Weights of a small image VQ-VAE.
Model: 2M parameters, 64-pixel images, encoder norm layernorm, encoder activation swiglu, encoder moe top_k, encoder patch size [4, 4], encoder depths [6, 6], encoder widths [64, 128], decoder norm instancenorm, decoder activation silu, decoder widths [48, 48, 96, 192].
Data: trained on drawn small creatures on textured ground, 101725 training examples.
Rows from block 3 of the encoder of a small image VQ-VAE, named by matrix and row number. Rows with one number within an expert belong to one neuron, the router's apart. Each number is 128 + 24 x the weight over its row's rms, rounded and kept within 0 to 255. All counts start at 0. Numbers have three digits each.
After each expert's rows are labels from the 100 images, of 14848, where the router gives the expert most weight on average: "top examples" is what is common among them; "peak at" is the part of the image that holds the peak. Only what is clearly more common there than usual is listed. The data: drawn small creatures on textured ground. In brackets: how many of the 100, against the usual share in percent.
# router: router (encoder.blocks.3.mlp.router.weight, 8x64), inputs 0-63
# gate: expert gate (encoder.blocks.3.mlp.gate, 8x16x64), inputs 0-63
# up: expert up (encoder.blocks.3.mlp.up, 8x16x64), inputs 0-63
# down: expert down (encoder.blocks.3.mlp.down, 8x64x16, transposed), outputs 0-63

# expert 4
router.4:152111113140175125110125143163132146135139119154096103196112100125124112142130162096116127134123158097132136131105140117133110121143119105110136125167148115100128068151140120044120129165125119
gate.7:146078078091103125086120138169117153129132141091140114156156114149133112141127089097135141132118167150158125157128112117081136140127128185150123120117090119075124145139125162124121092131124136
up.7:184097131114166100130113132152134139114133151150105137195141080148133114152124141112101130161108155105147116124140148122118131124086118133124146110153150101101137090133123136056094149149141124
down.7:130083073108164142153134112127134084148167153117153130101174144110090139079128142113102123121091145113103129154100137139124129129084146140114137139103156166099125136127079138130108134154137100
gate.8:132113102081107109138122142163145098104165109149127070143168090132109128197130126095204154141101156134121115128088146154125128120136138134115130117121117117097120145146130135123107138111130117
up.8:107131125134157090153129124169102151114164123142114113147090112119135120175165137099152174155133128112145098136062126147144133140145101114112135125129109112076122148155122132067143094135112137
down.8:137127138082128107131129116151114106158125130145158145121152122129141106158122097170122117160122126101097150141175156140146189122060124115119139128122148151136122145099183165101096155148143136
gate.9:166075140136170153118096178171124128135120138127101109149122101142117122147136179112126106144132130104131111153109134123155074143130122092105126112134182106140133106146119144088118183136134121
up.9:146085113109153150124102172153123144107139130146094132156132087126141090138142173105117117145127117109114138136113135136164091155113129089109146088143200106117136111124133161096114164160135114
down.9:147123146173116120143126091127091143056101113140111136141100134137129130175153112124174133143090125155112123129147159119098077183114147141133139137138164111151128141126148138134112083101127111
gate.10:164187120105127130153113119132103095160132147120106139086138149132145116115107132091143150111133125129115098082177126134143106141145121113140127124117161130156178152146083129169175091126094130
up.10:144175130094145115131132103124152125118140130168128145118112134113138122135117177114131151139145122115121128093196169122155132135073124069148152104119174105139159119120084115151150127126102106
down.10:129101145088120150127128113141154097149135146130161145068136119154099121152112100134141136131125161097103109162143109168071125134106137122132111127122177140139101128100108136173110119171148079
gate.11:099136116101128112177136094141147117131152119158154128159106126139101148140096115147085169133092177107089061103147151141117127130110132142134149145128124129125176120133136117115075162128134145
up.11:126134167103092137130123113093143124148104097094149169139141141094129132101161120153148116084128116152120165128149092151103147091126126153121092148101109143144111159115140119126206124105146150
down.11:131141102141142088107106135126123158102135149121126062115132135130088119166153146130140135119115138101136157136085136131073115147110147128118137145134142144158114103104083099118128086172165079
gate.12:149105128112122150109111167094123181108112161121100152178114102132137095108145142139114133109133095109155096170140123158076098118141130118097133128147153140088115099140171133092116107159141137
up.12:098072149148132139109119132143121120133137097125138075147148093148127130141144101158144098143133168136118166175119102115129083117133150154109120133143091104097113105146124141114103200121151128
down.12:159094138123121104166133084158141104136123131159156114088119147151150104144129130133116130107104157074105104162139136139066140148107129126105116115110179114157119129109117163131086116151138087
gate.13:139161137112100106129145129115129164124139150145132149157123090081166158115134123119121170082129153128170071150125110148111144131122151130129141132109136169119129117153133116083183091126154167
up.13:105120124119097164091152114116125150156109143090151104083131139117130097116107107109142127099157104148151134204144098126096173136113135127124150131099113156127135139161106129146167090113143158
down.13:123106167138106148097128137134119122091159082129086133131125125159163117115119120121206120137123176123128098146146144160150097127139118125176144146104159143101130171108129105113091124121144109
gate.14:151135081147148126121120190167098131108140161144097127139079069147139115090124122165109122161144128098087103101108143107167098126145120136118158123148127107151134112136129124141125160157120118
up.14:129123099132157127121112165180102159111139152148099134166088084139153129119134125129119127169131131090076104095089168109161084132135108136126164111150133100139130116125122133141127152166109108
down.14:117144091112092169087154107116128136126156105112099101136074111117113141102084137112161134156131123184136088155132154143114119170143142169135134135154123145136168145108112093147142148117123148
top examples: teal (46 vs 8.3); butterfly (40 vs 8.1); green (40 vs 8.1)
peak at: centre (44 vs 14.1)

# expert 1
router.1:156156096117107150083130144096165149140137188086138159101150133113163130106111158118139125104128111147148103116158118090139114166145123153151129123104155164092162103118160123138098151143132133
gate.7:110144108099133083160135137135086163111153151115132147135130113106175181119103097122131150132119105135158095102064094144143149132134120156141123126121135115126093172102143159129101124086105122
up.7:134106140174127171104130125132167067156126073136131118144118147157084099173138171135130075130129148143096133136170143128103120108112144110108111163124121119137140094157119123115150131141144139
down.7:106141143093124093161125131081104132102127139116122128087105153109107126133101073127117101163151099140123145129124072117160119148167156148163105121144108170086112127121109160133129097121124097
gate.8:141129093103121093152101171168128135120155147114129163100136131141150118119074114069149152157112150118153107066128127113158104138146122124126148101134140136109171163107106162126115131131100115
up.8:120125115103111155117133108065146123129098102109147087146155134107118167139146126101159116070117160154143124131094116134127189129144119162102104145105132135129094095128146125129179114112147150
down.8:100107104184156135088118112098120118109150137138119147179144128120123151099129094171088153146125141133137159131149112089153158111150135078128128116103094121119165107125148119096153150137171127
gate.9:174144117103107135132119141134139131105158126133166165132157109123152151130112137077163153130109157128175109094066137136168140162119106132151142104108137150087149127123111150112121087102098116
up.9:151118152109133117118136139122141078135120098112149127194143085159125132142099141112172137085116147174129123115091142142115169159121120160163119106076118143102142131118130134088141103100143134
down.9:126141178157151118101101137051128149149156139125143120147133107164121149129153137125111126089154097159067111117156120129149165150130129105088126162109112136126149160132140118148087112136125133
gate.10:076104099127119171118100141106111145069118155140112176115133161123144085152154130118146132109133114117139115189164118127135092111177112090116124118151153116112129137124134114141132156159150116
up.10:132114169161131148130137102126144082148088082158120114123114123138079159194144159143100119134143117129091154131141097123101114090103160116127106141125118100162131139141131101121165150126155149
down.10:105108082088113145111139135122168119212121168161181135102136110148147143098114146121126148143121122135137130142137151121088157144097130135131146146116143088170143132108161120144109109125105145
gate.11:180148145098104153151126132149127124089122099158105130094162116100120145159115158060138133157130125116114143081207143132110112139140133090112133143139130149124154104137141104125138107136117128
up.11:154126142118132171118113093108103137092136150126122126111155123139118098090147117120097131141140078112105126156176143121120126136122116148148141132143149129109117111125239120147096111125107119
down.11:122086122142128111138153124172153136107082065155149121109139137138125103172111164106136155125117125143146120144162158151088098112089114132133104095133173137174127139142131116135123098089122144
gate.12:103107103091140122152119181165117145140135130111157154136158109163151126148133085116182150130094161107150107101165149130141096159135107117127120124120121142082088133121136163122117117112091093
up.12:137122099105149112123104168155110143124162136124157169161144089158154140124114072117144142143087167112150097117180132126165119153147110122166156129106136136095105143103121148107095110134106120
down.12:134102132141103138152169110138148115091111161117132193137138102125121162147098133116136142130120138136130070163194140127162117110120128098154156107124167101148118147135117128124098136164086123
gate.13:149107109098124147100107142112113163087163164110147146147163089118146107092119122110138148098120140135168082113134146144140133181135110161141145096109147142118148133106130175093099106119093135
up.13:139135143171133102141137118160114093167119106138131095112105131117106153124120129156064108143129156115099178120107089143155125109101119092137127143123106144144098138120093121183182111132148111
down.13:115133130120123090117120169129181107142123078153090084116115129120135101154143119119167134159136163127088094133113164111110150119090106154142110094118149157156118085119130117134158099106158124
gate.14:084158176154165085147139127114096109104118123146118185121113146153151151118144080159104154111131117147145129149151069112130130124081130152154134152132129093120108141107122131156100125118112134
up.14:082128125110114113117129117120129160126110157129097187115101082101164155116136108131115130088132163161162122119153090118120117143118108200083121103151111111130128138154134144112124133106155152
down.14:165120136089134138107089126160136135138086106107095109135149146177132124150105167125163160120116104113134084134085146184120111149135139139115135116139182135126125155119141118149160096113104096
top examples: white (61 vs 8.5)
peak at: top right (28 vs 9.8); bottom right (27 vs 9.8)

# expert 5
router.5:178134160111077147159110134148130121174127128131156140135125132114106141159094125122126148159126074105098160103077157124150120132176124080120138133092159175130146119125117107129130129111121114
gate.7:157107133106113145153114107146105123138117124133162173159137102096118151152129122082154142119109106126135119131147134164101127148179113101116132123099138161102143162130099134074189083105111130
up.7:119126056127115157120136170164157112126134133082131104096111158125144135172119140120121115089122145138130117133175135123117102121152165109105113144103113148142155155178067114116141139144134131
down.7:107145092136157167098115105104116121117117167101115178136127120134111147104151094125097151097140125145115151090166149101145087116123137113115145162132113140096133098121061119140172154135148138
gate.8:116119091128108136132118121112128105131106140098125103169133142110126114196172115092171139092134155137111118158117114127072153123133155150079123138127107125130140144144140090123110100128159184
up.8:120157135168124126115162137085112141074115144127075112127129124065158112116139150128132143093129094119129160139174105106123114116151121170134120127128104125188130116101127153146122086156131127
down.8:127108170115103197101135133148147130083131119128095140090132154128138097122151077128139090146133130116118076112103118145098094142147117102150159136125119102126161153139111145151180128122108129
gate.9:139133139125109097115114121128154081181119073160133115139160062144102138147127129143118137118124147203109181135108117139148116113128147139097144105120160130142143140098114106115155120125134150
up.9:139116142062091143137118147151123130168145099120155139163152106156142155129103107107125142119098145184143166097134118167149154132137123117115126119095148140102117157119083148104141102083146124
down.9:146161141108111127135119124142070149132138125111110101121093154132136148129129118104138115124122182138136060115082134141071121148138160161142130152127158117098128095111119131137158114120187104
gate.10:154139146136111098142118113129137021172121055134157101147132096110111146150110165135116121122114142159104142110118149125120147112131124132150129133109140140164142127108134134132133117088142126
up.10:091128114148147144093161117106128193081112171118092132098123150118130109119154135148113113115159100119143112184173116112095096115111135131137114156148116115130116100154156109136106152164136140
down.10:130111117125117144171162139146145109107153142128153140074131131129147077139131158130137158161090142130126144207132179143137114134132118121154123115138144160147114156153090171110099129137099126
gate.11:137106117124167169100144116111128145099118149095095152081108106103110139117159146125128122180172068100115137148110122115115110151100106119106114113149143137119124072148175114138098131142132119
up.11:092105087153140111109136090110138121127097122142147125132132139099123130077147096150122113102118171189111151156124092133104164107145177152115120160132131145143103149119121097123134116111177159
down.11:107163109120148152140088164092123144138171153138120140128119122092135138075134068133097138126137096136117165105139080125163157118173119120103111151142103151090139115132105130123115168137125115
gate.12:132144143160079106144126133114097148141150126136115197102127122144146118092105148145102133168150152123120166111163144143185122156158136087122158114137115138118130142103086144134154098149113100
up.12:124125122130082133129096139142104120142134112133152153151140102146129139147117129126144148123069174128125166125092127208145138136109126115127155124107129129098124201133103120118160077109133122
down.12:138086134140185133147138134140181118134119124117121061139134116128107117111129133121153152140124168106094133145192088154136108165132139125147134095129125145141122137095075140108124096152127147
gate.13:156139116121094121171099132156074149149132137123166137155089123091148158153104109096137152154087123100115090114085146152138131140161117088129159133111134128102165162151123136136111100114109116
up.13:127137138093118154133135127076122071134136097140154101164145123171107153160122111133175132096127136121108074138117126142129129119130117122128137143099120150123092114201160126132125089088135138
down.13:134135145152095174111127126133096104132138129096124165149142103111152143121131158167103127152116115153094134085090094161150178141160122113102142127157110072086115109139133118143098117153135149
gate.14:137160086098112141154121147112106139124137160129125122147131144106159127192126095106175150116127116063184111135091158149135156133135115096119136115115124146079128126172134126120116111119112109
up.14:146145088095092141146114140143114126147156130130143152137122123117148137176104112102144159116120134067147133116069165158140139162163107090128145114120136160089135134173117136116126106109101093
down.14:137079126141115096088108093133124112156137157121149160147145099132131109129103142173110113083133092102151183128126148139159181146153116101109118104132126143138111111136174161119108112152104141
top examples: large (76 vs 25.6); blue (56 vs 8.6); dragonfly (25 vs 8.2)
peak at: bottom centre (36 vs 11.7); middle right (30 vs 11.7)

# expert 7
router.7:092130102137104109152117145106120079122096077136158107142163151128129134155113130105170115088106152166116113126135101114114135106148151094124153141090099162126125157171132136106156108108142173
gate.7:109134128089117132131107147143095118070137137100136173147163112139157126137126111111145143111126150152174097104125130142109142198149101177156158116118155128100110137114143158106112097136098119
up.7:134131128086109119147114132147123106089147145128148171157174102136147127140108127092150139099107140143159101113149135146131129189134086177159126123124151149087132151113144168116089106121091121
down.7:106134146140156154110133145099142118112150167134135182109103134133110151094116123136114136061144118139149148095185163108163158105146146104134125159099080114129110127101150130115132157159111138
gate.8:112120114105101114141106152111108122164153091136161107163126122150155150094110097118137143108105165143135111111103143151108177163152107119165152111077154159115127158142126152099143089094115113
up.8:131130116130099111123086153087104125159155084134147086130101139116162124106123109119103126157127153171138147129127113141092189131142110123190160122102162117127144147120083153125128122106139099
down.8:150128150133153108107132153122070125151106136138138069163138150128135147143108166131107104081184105146120146062117108136122183121126125131119168132111142129127114118133170123127134112118125098
gate.9:108107091116141128144132154162137082142143131139144147142134112153136133144122100129141114147107137137101101133125134140149099127103150106087129133133082110115151142165058122092108209151144146
up.9:169141166129074126112113135118120137140138143109128083111109140112150126093115157135102132109139135118137155115155146136139154156152099149168118122122134153139139122068149147160167053121110101
down.9:126154143108097139157152112148132143122140112115138085127120137131127109153128119117147110192093173120134121182101123129089081129110122160155128128170168137140111138104111103107065107125115109
gate.10:120132102090120104123101135146131238116147155143104147148125111110160138085110101112116146126092178099148136099147149154158142135123126115135138114138142140122098128114112150111119120118121101
up.10:125124111097123100143107149163132228095145163131125146135120143102162136064118131105127146130126160089127121095174155129143142140141126135129133114154137144114115144101126147119122113143121091
down.10:146113109137109054143111146124133108199137135132144164116146133155134130161146183145143132169130155123122112148114121119157140108116124104140097119122142160163116125135161147131091174141134161
gate.11:168132089120137139133161101114143130078145166141136157079121141156133126138121128137083119153159075158132142132158110149092100123137110148139128133150115131170139081130126106127079152160117111
up.11:130134145132122107164117154089118108142146087150134109162111129114125137140121111130142135080107153111120126108095143177175145111126117061105158101114134137121109157143094126080166097138118093
down.11:111120112110113132142188115166142149116131142119128097114159103150124098116130108122109118182118136134152111174079119105149115085118086120103100097135117148136128188138141125163090155140136135
gate.12:147140113153151136085143149134148193126099144122101098114108140121130079129156147141083094147150094092130161150134141119135102115156118155133123156140128110166147090141166117146124167149159142
up.12:119151154115106110148136118102125076149146078115149145119163097134118181159137139122172146103098138195128146088138139153111128126102154114132127106085115155119118165134132128113146135126138167
down.12:128102074127122129150133139162113129141127152140096123092121129130140126150112118079127130205095134112111119170105145156122120114118137110122115094119165134138123169163117147143060092130125118
gate.13:113125078104108141147117133088105105133131117114146127146150129129147144156114124105154155112110147148170101113119075146073146152131109197150139114094136152115104156146144156106145094108140153
up.13:122131140147113146146125117118118110122106107105150125138133144136122151131137115147166140092130133147134114126072079142094138091116159113098112133117136143135118134200157115113138139112151223
down.13:131166111102136156133133086099101157092106127123130064098145127106124126124156103096118106114162168105168133115116123116093081130133124150125130113148099095109149123122075101112158148137151135
gate.14:132137150143168116122146138101148172074130159123108151128148191114134135097152114128157125142142113063149078148098132118142072117118132119120116113155115147116132119114171138136098133148115114
up.14:140132159155149138102142112107151171102101160115096126119128133149113111095144129145110114141150102106119116161099121103135103110078146127113097154163127120147141117129210113143078156149139145
down.14:138126145099116068106117166139116112147107119109139105163093147130130124158164105141101129130158084116136139077079139114150127128118133113132117132120115192095123135123175140113162104127169138
top examples: small (76 vs 26.1); caterpillar (33 vs 8.4); snake (27 vs 8)
peak at: bottom centre (31 vs 11.7)

# expert 6
router.6:149163105120074094125137168138136121121162112119152092129135119123127107124090103186125098147143131113102148115116152121161095117081141106138143125149090118185151138128100139162128167138117110
gate.7:082080107086131129125132111131126151162112136135110083178119095127128115179110112106127143133121150124156134196071128136107137110125137104108147116134107120095144145150099129109166120145148128
up.7:120139117109168097128103137124114089090162165159117115121149142156179102112162101129133156149135123105091108119110153119156136158090087146153151111149153109154143154113098147142112139132087099
down.7:139125105155142107130146186152147127134138123134128133138088089118122128152108111130139128124111098152160150138153086109154158106137118099179143116111131162110151121137152113135130044093112163
gate.8:165117135095128165124144124145146151118126142123119168129116114138123123183119131123106135146161091105118165121086138100112079130066119105097130121147161125062122089162125112147138137149124118
up.8:174175099112116135108160138096140105120139181126101139098137142137117136135101166127142133131126083109114110108116132130164077126099113134138119112110144137179116086163141147117067140110116128
down.8:137127097189140182148157160139143143084142113146107089106093135119124093145120137114159125121102101131148123143171123145116086166169128143137111150171139136126118134112103117146115080114134108
gate.9:157108134116146109160138095145105138165117112133165139069122111131114093162115108098159152140137141115136148099142128113131168123113120091120145113133118130056118145112090126163175087126122115
up.9:124161083100141122149137174132132115135176121135153087113133125143139118102143127172147107139133136094080151131153151141156120119105127110155144090157066112159090119098133157141146125108109105
down.9:136130125170153098130107150155121171106154147129120071090084133137125112150153135148155151121122099127167124115154106114106155160164138129115138157156167133133131124136102106150142058116148123
gate.10:111123137186130148100141152164141140137122132140109131075100115135129100109132065137091103145142092112107164136070136107163071127126121106143141134143136122167140116131102118126125147161114121
up.10:139099120081105137154115090109141119133122115134142123201172159124128138164112156146155152089101162155125109129154112158081165110094139158128118144122107127096150148154147130137150114119144130
down.10:142114099160140095138157159102120125143114132142147127126114115094120137073149104146127124160136080107115172122126082107143188092166113081166119126114115128156118131144143113112142147139092149
gate.11:143163112117149145117130168090105092110139173125104087146131130133165111109125122154127077146166118113107142191122152109157102119121101101154134112134105129182116130105108141122103138132093108
up.11:133168123125142122107139155088132116142131128119094089225137133127132142131114142143130061129129107123110165156127128132143126114117137114128133118118087129215110117125125134122115140126118135
down.11:089139104115113125159100106090120099139111113110096156177146132143127162134134111100127095131142167121060103123072133129135142111099121149132162101110125148131140111152160177110140145137137153
gate.12:161114125141158090153111136123109123093135134159095121203133106129175145149126124124123162157129115118141135127102125119154069143111085102155143104116161128127152145106098145115124145150084111
up.12:138067143158165141087150126151151139137090190129096174153114135143135115141151121090104092140130129144148136156121117104110110150119142136124122132124152140096122096133157124099078085134130137
down.12:174130116159128165155145146127133156083134121122110125128065136135137120151104117164152129150127129151167117141128122128117123162169143119080148137188145110110120141119134084145118114081141089
gate.13:139171121121110106119113136127154144114122165118101176143132131123151119109079203127082170133146127125186157100161143108154110148098129127138118110138171119118152118119114148130102112148125127
up.13:096153123198170124130119125096119127117116142115074161121080146120149120113159090134164155114152131146126161134191126115115109123142110115142121122123072135094141153103130114126137139137113120
down.13:146141122108090052136143178131118145176148122142140086091084126127104106139133157129150124103121114137166093138131130142153143118148136129150120131155144130115138150136160091174103098134110101
gate.14:110114125148114108109110181129117136130145098135116090156127119143129116092111141155125045145129113110111120163084136124162085127124126118143120109153100126192142111118141147137082151145113116
up.14:095128126162114114087103184126114135114165109131110091150124104139134117096129122143123054157133109128116135186102143122170099130121124114137130124139089113168123124124140143135072137141107108
down.14:096127118086077153148109123116143125148120150128118175114113123148133129128155153105150092150133138140094121159131149123138125120099178220135155093138114130160131122135153127122165146114128149
top examples: orange (70 vs 8.2); large (67 vs 25.6); butterfly (65 vs 8.1); colour: yellow (30 vs 8.5)
peak at: middle left (31 vs 11.7)

# expert 2
router.2:089123185114160133127133098136134127134146115147153106153143128120142137146154115136121131111144156145146129157101089127107169094071119211145114110156133121117094135101142139150119092105137122
gate.7:106121141098128111150102119108106136117153133124137132152117131119144135091141097147104136105123180119138089170136111131102177130123114188174143112159134133091114148102178136109071109134112145
up.7:138140131129142174102139080126145148098113159133109139105115126117114072134131168119132117157160092078127192153144153119125117070119132122097105134142128130124133087118134120162107134154129096
down.7:134145158136107084147114112108153128113137078143109093120094106115133071161131124101145172175132129105122083148105109118115119126132143160134132143139179141158122144131112130144089111101177139
gate.8:087147144133135126152129137132145123120137143116142169135095130101138133166128118109106104116137137139147171142022107111144133116110131145157118124147134140136120127099049126136105119125144103
up.8:079130135100159120162120160125112127114178151149142154143087134122147149136122096107121132106125137137146157128039114125192134139108108133150141126149130121130118136110122133152076132133111099
down.8:107124101138086118096071124142094136136109126121157118158129134143159119103132145129084113153100091174108157143151153121178170146113123112130134109121148146154111131141157139143100163130169167
gate.9:096125130068138088162118127103099125103150124136128134170133113163146149136130089106108157111101152141158092128124105156118172155128106164147150105137141110123105168134125158096131090088121133
up.9:134122119154140152140112138122135096165129098100126103120136130074118116144129124159172130127125149158093106158146157133042140114150134135116120125106096154114152136145107093096180142131146154
down.9:122180088119132060152133186099143125178103152139148127119103129163113106122165128129126126124181122110116127115096132123139113128097135127129139160142091144123102157113104110136136095117130168
gate.10:115136073124122062131114158111115165130131137124156118123143122098164135099119110128134137147119165186163129113107114116076155148148128176151126108129118138091138126104073154127114117135119132
up.10:140118174143096175115149097144136095150113136139119137127126161152102117132107145150100129137127094118086135123140145102179107104157125077102126175124127127179144109158172105139132155133152133
down.10:136142144078129161135159086137102092090078103120110092099117136127123136146101111134097160142156131118136139165143127107079098119118113172137117159151154107101102135103096110136107141097140118
gate.11:095149152190120080140127129143127114152134133140150100130118118142124127105099133125116133130118171179111190107164105114140133141118155097149124135076087142154115137146072134146105111138127118
up.11:133117137101106140143099153138108124144144106166152096163145115126148159136087128127102159113084187124135138075126102148155145147120110132141149103110156129123096161127071156113146108092119112
down.11:128152161112114061116107155153139114182129113134095103161090138129109107127128137139110128120125117099142087129096100122137195141154142132146118110117126101130107139121201136137131124138154124
gate.12:110128119093109153144122150111116185147144119110134114183142116084137132179140129129112153128106156096155125127116120145104152118098103175119138107148146137099078144108079131151166111109126101
up.12:126132130113130132156124152124103148153141090123146100156160113105143151188120105132124152121106163105142148099099111147148142146104116166142144108120149123101119136107059144146200113104121113
down.12:151134093153137117116109111137117166088143159098112163170181131128133156118101147115130108122086145164121138107138113123151135130095141112154109121129108197098135079134099116096156131149143130
gate.13:169107138107126105135081119139105127149166143104124165150135103076122098124101135167061142140136128097131156140097158126130129130156124162142122135114165140148141134120076139161124142095113101
up.13:161089087138137179112139127162171136127115123145131075110144157155108112163123131151177106145115101106122158118099135135145070116137140093099117113135110096114133112171137113127148150144133113
down.13:148123165106099118124094137116123086149149138147129143121134125127135147116109103177117137138134138142114125118114121139160243109165132131106149124114110087132122151123181115117116143125114116
gate.14:105117154109139185124160116114123179120115126098142181125167123132135114069170121159151109089116115084136097144111126143084144125149117169118128126138144121113134145140165139107166137131128116
up.14:114130175105159146159143108120108129085135103130143166167153109125154137091151127177141151089102128080140103132075123135090164123104108161140142108140149111101106152124152146115120118112117121
down.14:121141146133148115146114096150139131136137163108112102132136150089160159135147151149157115093114122137101072118070144125121094119125144144127148167092139110133095117120177094144158076160121120
top examples: purple (33 vs 8)
peak at: middle left (43 vs 11.7)

# expert 0
router.0:097183174192152112136130108076128126099127106146131124089126139119123138081166117121119123126146114135109115126204121121149118112168125123143130148130096146117111154110159133148114136151122114
gate.7:122136128191177133109109139146107157097126201123107117122123101123139145094148120120156114124144130130149093174147144108151132128152110105154120117142101147096097118115179144137086104124116104
up.7:139146171098090118161124095106132103144099090109145121112143146116099126152097149157086151129118098159115179080071084149129126122083132137120118133098136138135142152139104124134150131106133135
down.7:126144125149145133130155151151151122161135126106168128155155118148049126107134158070094132100115135117110096113138126143102128113098161158179114104120121180123154130115145159119137099133116131
gate.8:086155115112141055151118157141100148107159092128098131147131119128160133123120102103100146139125168142159114111196137118135150130179133118143141146152095120111127154109109139143102139138096114
up.8:091131115099129074164117130137103135122147086112120131164136096120146162128121120107124148123097204148139138106196114141134151125174125128137141156132081108112125161127107137125114147128132124
down.8:121131103162122176149148113101138132047108096133147150116136103075095130117106141115112112120100130107117123141177117140145125110104122090153137128132127149172127139150115171094091148134114132
gate.9:138124138193154137122110139140134123156128158116133133040148165131133141138124132148157149137161048119135142126135124103147124135094105092152126102117140138122136116105106138159123113105100123
up.9:083196176136125109129149110102132154066143162139115127138132122131134138087185105103106152120138129120137090168115137139109153135136131164138129131166169105126118123116152135150113157127124120
down.9:097130138110149173129101121100125143163153135146158167124084138119104131124155106153115111122157155144133198097110149118148161133144116130117134167150098129083145114110144106108157182137136138
gate.10:142116177155131089125104096099126129106132125154150110122133128120102093075163074156093113146158118131112151153173126116126174122174113156151119173130149128114098139113156133132137114137121112
up.10:138115159148148087145092091098118146093130120154140105134121130130128076085152072144098136165149132112122173153171120113134162127176135146136145144148151121111086152109120142136123130132118103
down.10:137122152153121072149123096104114132160122119150110097143125126120165123155106184143160119140125158118141124130101144101082111152129135146141169142153141115156119126109145132171106059094122105
gate.11:060103124172152122132124134118106125142131159083094137122121138131138146165142120127165128087142155182135097193125132131110127134147137113122097148115112132112113176118083122105125114153149137
up.11:143096104165086183132140117149145121161108108099127101126118146123107142134097149171154133110105120160109157121041096129139131118148128117123125137118085138147150095133159113138145146118145144
down.11:109129163152084110127124109142132147120158141133123094145138159130155091181140129134120093115135132108152098150105174122063138139115128132122160135118153117137143104126158112163096081130182120
gate.12:150169129171145102182091173111089106098142125148126106152093117104154130103104166118105146125097132102120110099086171146150159155155128146156155117114136126142106137108122126135094137126115123
up.12:105095093096097171066159125145159114143118143121122131118149133126098106161142125115119124124142152151129121172067104119100117088110154138099095125145119131142161112162141121097145112134163150
down.12:141128145205133151128124125132114159111125118119120106161100126145119105134178100145100133132151121088122110138164108147101111116090160128133170125118112154086111125108133094112139069099144104
gate.13:103113127157137101144106152163118138103161127126138162154141159125160129109117111131132166137118138104147076066131135122156136149164130131152151085143085142109133146129185146146090108112101111
up.13:151108108121130112159103158172128115135135118111137138167125131148153118102103120164115156115095127121102071037155151124132130146165139127154133118108098127120136151139137134134097164120092109
down.13:134134106089127138169126132142135122159142122155171132076162168111105127142097117078128121149133147138136102167189096147112123110140101152126112119101086082129115154120139117144105143110096129
gate.14:101198164135137092155101156154104109120153126137154140146091128115160155115121126109112161114116163124138132088070131126148121132153123116134136116118147168127145160118061133142137103125109126
up.14:191108086162174130111115135148134169125135165139103154125098122092146100116136112142092116172153103112141152134132156098126131128156107143150118133159124118124154108122096134141066154134130104
down.14:109125123131110082123132142135125061128115113139144068102139103111117123133137205092124138136106176113103115119113145120119095128112123133123114112138156157159136154141127157116116086149160160
top examples: grey (31 vs 8.8); pink (26 vs 8.3)
peak at: centre (35 vs 14.1); middle right (34 vs 11.7)